From a checkpoint of a small segmentation model.
Model: 64-pixel images, activation gelu_tanh.
Training: adamw at rate 0.002, batches of 256.
Data: 90422 training examples, 46.7 epochs.
Rows from block 3 of a small segmentation model, named by matrix and row number. Rows with one number belong to one neuron. Each number is 128 + 32 x the weight over its row's rms, rounded and kept within 0 to 255. All counts start at 0. Numbers have three digits each. After the name is the row's rms in percent of the matrix's.
After each neuron's rows are labels from the 100 images, of 14848, where the neuron reaches its highest value: "strongest on" is what is common among them; "peak on" is the class under the peak. Only what is clearly more common there than usual is listed. The data: larger renderings of crowded toy scenes.
# fc1: MLP up (model.blocks.3.mlp.fc1.weight, 576x96), inputs 0-95
# fc2: MLP down (model.blocks.3.mlp.fc2.weight, 96x576, transposed), outputs 0-95

fc1.160 111:136098149153088099117140139156150092123128107122172162150149113108127097136109089148110229142010129174093080157141074108104184185136077130126140138131129086122092159138175060081132182078085109114132139147110127105148127135122119097140098123094070141137148111108143090108170123160121169105
fc2.160 117:080111096169181107152133155104126170128093109179131129052123099168143119108158126103134152093223147073136148090185127098084151102127134186129076120071158139166129124104095128110110116052113059114148140073130144112099099105126189152156128113143088137142136118149132164145144141084148168079
strongest on: mushroom; bottle; largest object: mushroom
peak on: mushroom; bottle

fc1.450 089:127110126192108148140122063166134159136071151079133167105103131150140144053118198085141140127094173156166105220167089136118124083146082161099120134129100126103136150127159081059165105167129174134158139111094123069131151143102108156126092191101082130120150145149158111142118164116079105146
fc2.450 089:097127124128150105170132133115136122118152134124094080111091069162118103146159115098138082139158134119128109149167062125121138139126116154142110110087120120119120100145142160169107104071100090099169139145140118070063162105124157162187127098143111198255087121114131165138126132137130128143
strongest on: airplane; mushroom
peak on: airplane

fc1.12 100:122141107129127168067099155089110113000146151104064116123132124128096090136168132135129187097142153166156112115074149137128143134132129127146132153114160114141111144188166182121110093144130109117155119106146134129160135133081105185176124095128142122125097072115146146130181096123023143111
fc2.12 100:143132175140154097129121169180086123123114141161150150122153053128131141135098114122118124085129127149128112080109127150109080166114136144125153112214111135100125130161178137119124157113127172140133150122107116139136143147140115127153140097093091133000121113083115163116136139132117153200
strongest on: umbrella; largest object: umbrella
peak on: umbrella

fc1.156 092:095041078133133119130214098133140141054102110138095177155125123227122128138132138137171153095179094130110128160177119163134153125145099154132148136111140077121083093159153129155116128185148135060163150109115158122142071145113118134163114164126096096122152083180120053110102112112114118138
fc2.156 084:142127157185147102126085154125101173087134162088111156133135096155121122101096082110154090182148137199177129091085087075139139163172091147138228133128131173135108087074154089114138135064113098151165108160067125146164163114138145126144144095122130150069136118123085175141156104122173159146
strongest on: table
peak on: table

fc1.436 105:178119122111151045132158130127110107201087148154110077128132100072117145152128128123123086138161116127151144088152126099082147110163132112155133182211087091159141165127122117115172081040138136098085093078117140129155180149121125059091132099118117141136155153130170119050125143144152132170
fc2.436 094:116145163160122103073077087081115186167117159138122144101163097159093145108143114144153134148141140156141125122107105132124100060124173127118144097122117213155118093144162154109152122134154187122140131099091152112112174222166111138111118171084124114067153069094106203134128136119199078129
strongest on: umbrella
peak on: umbrella

fc1.78 100:121109132067120151112143113111132068090061153134134137133150123128117130117091119103111134189139121125139059129130116102160141154091076053079116104122141184154128110159112006128129134112112111114076080057117109070138143127136116171111143188154068153150132130125179139099163099137087141120
fc2.78 107:118123098069120091155213152133168122144149141141130176050073095089163140145076107168137125080136151146146137106124107151123133091135162109124099113092177118123136229157153180133139140108144146104084154125132133086111111119091125174171129122142122139039094119137137185189080136110118122167
strongest on: barrel
peak on: barrel

fc1.251 114:121138117167173106123141141158117120088127131157134160126156145138146152226131095136108142150146137113057110175112111141131125109152131159183132124096068136130170152128161102135116143152111103116098125115090068174153132088138129108126083102230140138090099148156144170087106065110140027187
fc2.251 093:127131141153153172099145100097152092177117144115128113154101112093094138098162109169122124115165127135149107156189098146144092131120098141158119117075160158147067176114072098129147132074129138161127152136116100127096179139131143083118109129122133133000170165106166117134119145138152134080
strongest on: pine; tree
peak on: pine

fc1.129 102:126000134157062133120092185117121100072100147118100118120152128094097112126167120147113088104172148109161145216099119125129126143104168145129133157129000144118131114146147141125206122189138129124143129126088091109126136110142149130145128142120120111157120129122132118127116092176118155154
fc2.129 124:139096106073096119146149073147145133090148075108100154131105166036109121100131144168109157080128115092146176144116159176125171144130063109140116137151141095114151153136134147187127112140168076149116055161150088120143145093108163145125162107169080156180098165180133105098144070145087181094
strongest on: barrel
peak on: barrel

fc1.561 095:146067124117137178063129151190124150071083068152150110111109115077128197116141170104127123112165123156175154141136139152159146118160089137110130121141125122231163126110178117120172108116123117178078170130101050160133132185116119097105096117130159129124081132131153124177143090170169098123
fc2.561 096:095162142130125158073123079124130122204145144102143107114135111100094089165121131155160161123119182177107090136089078151194108136181087124135114120069133101146084189094092152137171158157121190174114161120164130153067164105177163084112114160128165116061115159104100124157142162122106089115
strongest on: pine
peak on: pine

fc1.88 101:149147136114121115159151098159124106116101124121151132188153075071097167149104131109131147108136117080077177085139098162135114108084107078221121098136149096134162142137076147239140111100117145126103169111109136097126092216115179112165107166144088111107168154110154115149110070112111125120
fc2.88 099:040147090153136076139106118152100095134144143135112159166112143090100041170157140103201151125087109154107111125096059153171138150118109122166175111168152094110082109116142181159106155103109121145151093131112142109101100132067128159162121083157198166209108110114149095130115128154128121157
strongest on: bottle
peak on: bottle

fc1.402 090:127009182127089158128154114122063107094097173129126159124113088110086140126117129136112073171098175127091149166164123129122189118090063133143145135097105097141068122122124104152163082135119169135086058142179110114182138151159050128153096105128129121125144125083156110120129135126092152123
fc2.402 101:169059075123120126084086094155207145140135085101125142107148203138099157091147107220111122142131157120112109181096165145107095100140121134090096130076146142124172128161109146124102100126154163127106136133171121124130162140167146152108100209152177082073101169153093076125147141099106123093
strongest on: barrel
peak on: barrel

fc1.137 107:147093134133110164157093123101087121154174104162145129121102054127152160126096084198113092116072198132137152154128141065100179181101088154148128158090102116062090158144147211160142109118142169148172138161142108169151112173116084126138120118085084108112165116094142128133093194125126143148
fc2.137 121:087148119150132158156179136150115185169128096171139147098135078153136109139136137137106129079148129080111175106205171115120120067220097079145088147142135134143166150121124144105118139057136168158142101090108118085116127146147157127101091140122042139036104143121137152172086110117122133088
strongest on: bottle; largest object: bottle
peak on: bottle

fc1.124 100:159169104144134121155136074107094092155130093206163137197132102089164134107150128141139145106149086105076135065158093094145123149103142026161126126087127149146106159157060185136144098118087125108071105070172115081122128138090169131084102089149087112132114135127157097076130142127128140112
fc2.124 111:073120102152102077135115118138121156169161120080101152099152102142127091179151118162136116161090161138187115154050084106188113162116172146144142061150139098088171103134187184146104121115135181088134127159143154069113145164105184163076135134108175120180149088137100101117097093141149107153
strongest on: umbrella; largest object: umbrella
peak on: umbrella

fc1.454 101:131129097121158134136068139132085034201105130101138162129134113108124139107132127145159116100134177147198144111156101085119125248098103127183124129134125122142153157154133130172100149148115146173086135173131119221134091150117099110116065136109070126142121152137141067121106093106126137102
fc2.454 102:071211175178184094161106154125120109129117129143132126104143108161124114142163116134160155168167099153081175127079134115065143060157150106115151151150089067128151139111136163094082119106074126138111158122150176179098099126110135148140087167134134123147157081089149142154059088150082107067
strongest on: ice cream; tree
peak on: ice cream; tree

fc1.247 101:101116166166112195124103172153145158102107162132142188123151114136111168116121107143130145132001084171129135151139098080116111147145125170127179109154141064130123167126114158111167169087109193131116122107147118115183118161119106167139104182099110144116126116070134107066159149184145125075
fc2.247 087:093126103156176094150098148072123148167103117158101131120138103146124106099179096077088119153170122104177114082137100075113160141103123163126088123113182112071154091084164101090113101088148126205123101119116078167151167161120182181148146087119052156181113140164120141164158146129167144088
strongest on: mushroom
peak on: mushroom

fc1.461 102:113129137149134128136106189145072121139099180158107108071093102118187123163168169158116143200180160131096155129165152100122207132139182134115132126130130095111084121190172146102146117134142172156153118038119098063174111161176112080154117116114153140109091125108137147096180131162134142167
fc2.461 101:105152158124117134142172147095129134130104157177122116115111094134120163150096137162128122093134117118157144159127114115167108170200101135145139109182155111103132129166139125152124110080118132209103111106155108130137143117121156128137110124103101130000109139122133191131092136113130124139
strongest on: pine
peak on: pine

fc1.146 095:063062146152114098140111180098127129107121100115153125135068126103183070210135244136164153128129105098152201175157146123139154083175158137137114179121121119141106163144138105170186089134101158097100123112122084102115132189117151104141146134134145110144109168102137116096119113157117139163
fc2.146 102:146101132146125123106114163101220102080074139088153105125052137093095139112097098181147078110148099184151103167073123179133091161125137123135136086078142126094119154132075114133078119130123100159084132121153097147130173136127132124176157139168174148039125188141139162145155156171158130105
strongest on: pine; tree; largest object: pine
peak on: pine

fc1.59 120:183125127121085159148135151092093114155131093172180107120138097101119075138100100131108169185103170157139130114094104130132211132158146152115183092148093091092137101111120157161111125132164131174144047143092154095128137113132069105193151052120099130114139143077185167169103164123094089133
fc2.59 142:085155131104150150173183131158131106157108086164103171131131124150172166132077119111089105088118114120088149095139150108143172128175083062160079156146120102098169217122133109143147158129113083148124149134130135160153104112124173143146077109108101143005116125104130093175083144169088136137
strongest on: barrel; largest object: barrel; snowman; car
peak on: barrel; car

fc1.147 095:105153140140145135108139131151057078079129121182133117060118090092104099125149169120169072137130145124114207178109154133109122139108130123151106176093125137153127125146134187186134129137101185169071155091140105148157080171127180113026149152173144113113143118058126114163097130121104142120
fc2.147 094:096190173216132177181149120088095100188060187164081136135125121145123143142165116152122149093235097143115126127100151116137105098129128123139171121131139083106085121128098119102095128116110158117112127110113115136139120110149123134095144136139140122122213155099143115109050121109153096047
strongest on: pine
peak on: pine

fc1.204 101:105109093146131162097126122134050118132162186109103139108103097124165132138122145198077110182131173095168126131137155135119172134136171087107125120127144113153124137072162134131116082153138162117122128176179135146204170154175121131140053055112109103118119028083138123149111121121068101135
fc2.204 081:118134157130124174094150126117135112142081146098146120097108133121180077134115158096138095124125094167126162087153100084125134137124148134156141122119147145094107133145128096151130189133130134154117103131113158161095195109132126143167171014123091161000174126098113156132146133161137150155
strongest on: ice cream
peak on: ice cream

fc1.316 098:170139115136112131136125095102089053101144134107122112121127096136134117141118097134134162133077108149152148127142029171125159190157101108079208095152122131090079137147062091197154170101104162155135127149148093142141163091115111132160141186164069143164092128149141132118143132120134207081
fc2.316 112:093154129187125103185184125119081127126122136139122113139124123073125127151165117156177148125130107076095158149182136170125118077143163079131132114197119083139098175088145098099092126036136134128104145106118186062097096112117124106133109135199135142183151095137153115161076075135132167080
strongest on: ice cream; bottle
peak on: ice cream

fc1.350 096:202120112137085158119155155134101165162158111144170100204138082119172128130096123172121165128051127200162115110148127064133150080162123135171117096158097126093100121115147214151090115130137191160133126164119161155154115160080125131131125061094116121122180163119151122127132172174157144129
fc2.350 108:034131120116158101170165132115170166128135139172134145085093087161134160129191125169097110079187130091138138112163140129144146058178120127113088141089165117166209215131135166108083096082128137107144145145117129104104091127121156121108099167139078118132129112117123171177084106089125109100
strongest on: bottle
peak on: bottle

fc1.550 102:147086123062136106146073079112096108132091176114111078151118115153130099152090167197140148165159169133154144153103164125118140091148126123154146106104046103171109163129185164095161102170131124002167081152148133142128126146127165114149119159078156112118132146143145138169123148090104092113
fc2.550 117:109090126070094127100173134094147139114065209133085174121147145118095141163069090081189140128150178140134121170145129105128128156171097138181096154090172115088133123124104122177128082134105151060124090128134063108157179149116135167180175137176129161161092166113132162088115107146119114144
strongest on: airplane
peak on: airplane